python train.py --model="audio frame classifier" --dataset="strings of digits, spoken by a formant synthesiser in many voices" --hop_length=160 --input="log_mel" --spec_augment=false --win_length=400 --num_classes=41 --init="kaiming_normal" --optimizer="muon" --momentum=0.95 --batch_size=256 --lr_schedule="cosine" --final_lr_fraction=0.05 --weight_decay=0.009 --adamw_weight_decay_other_params=0.05
Rows from block 7, named by matrix and row number. Each number is 500 + 40 x the weight over its row's rms, rounded and kept within 0 to 999. All counts start at 0. Numbers have three digits each. After the name is the row's rms in percent of the matrix's.
# fc1: squeeze-excite reduce (model.blocks.7.att.fc1.weight, 48x384), inputs 128-191
fc1.0 043:457477560518531520502443562515472524485480499500560444548540566528441533507459451513517532504464449495479533520429479561538450469453423468495483488477532493491595463452504542497529610546604504
fc1.1 048:460478468451476474472524539501562498593501505491511504477476438377498477475520480532487448425452461537482473488417493455524522539470514461522495497470499460541461505471496510485528454507562495
fc1.2 222:455487528486500540485555505522544515512499468536522482508468494485543513512463494495504483438492410511505527491527447533490419463620456460507528534487507507501514471551493493598438421490537446
fc1.3 058:487445457463469503559514434483476559488476497573554549462481450501478480445531548502452522407518460474466432467538487501425503453470469495431583469487501445451475550468495492492503506564540519
fc1.4 071:509473506517508456528548516442513498399452533437547473501553538445498515506465457460544542546504394497479536463453503446424508538486529507470501487454477460451488499549457481479528518470510468
fc1.5 051:516424434545542527526508406462470489543551461538525507468540493536537495479458504490477416476414541539478521472422494483475500514502486441458416523515385519434493463458483431477478490497441452
fc1.6 054:473463507438580507433535544538505476495565493522528499482490577475497578517468491534452531515566468486439566510510419482542589565464493471542492477482532543489517475505500446499521525496404505
fc1.7 046:462537462538505478454548459538494523425435573448485508537537534515437548445516468474505443510533565519480419571437461553515475513569483502547529529490468468555463468486505536610544503438528494
fc1.8 049:549449483513541475498546414450450535444471472505485558481436504452504561546516440488454427559520447491447467467479476462534545493535423571452545507403472467539525559533519511522519455528539522
fc1.9 065:536493446474509484508519468501459485410531521454519549484450564411469523486469441539469454541514439514481467451430493513511485474559462443437505489437488435473519515497456431535541513483502483
fc1.10 056:490530429449505524503487472506487559534518520533555464490480583456441536451493516545527452464472440458510492519485508546502383447494536522504511492510510482447579531465553593534526585548517480
fc1.11 043:515536524495525429466493504523480454455471490560515504483471506553476509477488484404529575472520429485497536528466464501523457474478510492444500486473486492499518499489460482544441512481486487
fc1.12 056:524519477462462480468453464543437458539533498600480492493536423430497495413501506496474499425447539483486518462471514492492525511489443481561461456519506453489481461476498517540480487517582513
fc1.13 043:512554432462447477487498448479510482399486517456522452437582481529529434482462509517543483484469462521518505410494504518459441468557544480498530528498462553464458464493506534457458445552505498
fc1.14 193:497487569476536503461506453537512506555501491484535553542497558463523469492478529501492510416429449595543534501490510548508511524488500495487510475486420525459523459535487503536464518444525471
fc1.15 051:488512578458472486549503471481508518469501560498549539552462547496469441520492513416435540426496491485461463555444541531558464503557547475482511496454517444505490482551519527510477486497450424
fc1.16 053:516439418525498490491494434453472493450522478416513528463548547492487505477532457408474504482500454475458547548508459498493497490512458549425458509479425509424471442477528535548548495427512520
fc1.17 051:467409548524529481530519480463529478512515487488494539505424535424522439485543544493503410533474429478447535542510416480522489494506457484522535477457489534511520461504560518478488498482520512
fc1.18 049:513560513545555515554465520532497526447539493453429451532483473400503444403473503586532493511548480548473472490429487541471502495510516448463515497512546479559514438474490513479493475449543513
fc1.19 253:445548513515558446465520552527492446520480485468451513472520469528468464534534469539544481478542517530441554505528516536529418476370522445533508520515551545507505572539456510431436429405512484
fc1.20 043:542431499524499525445490430479514504503495516596518548439531537510507540490434530437521542469517387555434540491451544471457518463437473422553482549439498461502462502506539510417426470456486514
fc1.21 049:487463479544449445477410477538520519474432528501514473493605520440520497528503416587543531425492520520533444484479457501503530456524524447530497422525453493473525477487501582518463501513521600
fc1.22 061:519504498538531446482508436526536465467490458462489481478430510479594545561464455507437505471495432473529518599521407487529479459483470510491494494451518489564555487523492484559520501445509565
fc1.23 054:503537482542518562453460526542448547511551437540436534485504539456452473570483496509543459535439477429485500488514558347537512504506495475480441522563456499482536589485452460496531488489530542
fc1.24 049:533484489602482523550507485478481531527429486508489489497427504479536489429488488533562465434422492492462524531520443417485512477502481551549461446536539560478447496509466459438500457554549542
fc1.25 243:512469519511490541473536479491484492488494481520532554502497626492463544539513458515480497591525438476523502475487484506520404486562453505510510459488497514515540566523407437541553527521468469
fc1.26 052:487493502530496402563531527522507484486512504508607439468511510613533498491512494509543469473488476469423465503452460494505460483429474533580532516470540476517503575427476483523533481503536577
fc1.27 057:579429486497518520408538463499510573485533500418537391494594472434458503555505521554475489483509467522488551440528464479517462492484452415487501512493477524476503437589497518472445485484567438
fc1.28 069:483455483480506497573517577510561519441559429470514450446466465561540507435539404465422398483502485553521509580515448509490473560521454518490555447578487505461503455448496449500503515499514422
fc1.29 045:469550494483424552520494577532583506518488506449486465479462559506522549503450454447457459508518518474499520507533504557523503430440532502608446484591531499479479492472505522442453454493500533
fc1.30 044:498484503565525483592469536501507443520450465521510497480445479429490507480499435541570484545523454529449512559532487501462528586533532497542529481480472493541453428444517519508531545379469538
fc1.31 237:520521517449497490470480531519545481463507508600506533502471456536552511493445460539454534481491468493451512493553556510518422471642449451485503481489526495488529510496508535544497363443487473
fc1.32 201:464509512503510494525465527457486476463494502466523528486514584514404475478527482506480453575520495522518488494451564530506496469385525553543518473477526503478513530541504515438566627548470521
fc1.33 043:560588500426494508538545500515466466457510521528484481557528464521551525439509461484524485451531485493534418548469436479460537551484503458471491488521534449518457569477526518526531512488505481
fc1.34 236:553475542465523471532516549454482510481534532528478490517489580484501525545508497501486496502484478496530565460447495499476373477531464513483532522505542484500502532549474498543583486512507438
fc1.35 067:491447514540418512439505564506470482374437526419545544499606511503517515482453497548484386523532413439520454462476498480518517528540469483475504475483459449436489575556519519588516495428446441
fc1.36 053:515489519463503465477542546492482537498512417562489511520443554480510593487497476426491455498430504475547442496494579527441486472463492474468488490471475545492556439573475525490426492519511478
fc1.37 047:449469576516460513533471484506484548522387520534442517592547483548488485491500509435502517473474450417486564637496502517555512490451544522504468518435410515423460522435511442552496532478446511
fc1.38 057:483439502538559502519469482519511575532464503609481573530476554527493505441525504507491476434445504522499517460498412477533539477571563521490391464487462531487429553473538458458505482423464499
fc1.39 053:458466428515524497473507491461495496460516468501469487543471543473528530451476371416458471553517507551502565463476445439460524561543517543530479488543493480588541501463513468498528480481471588
fc1.40 051:510492520495456460450442467516499593443470454505465534452486559480497522436495539549515467490521444561575520499528446451498461456552461528523454426481455496503506465495399455479477505532477497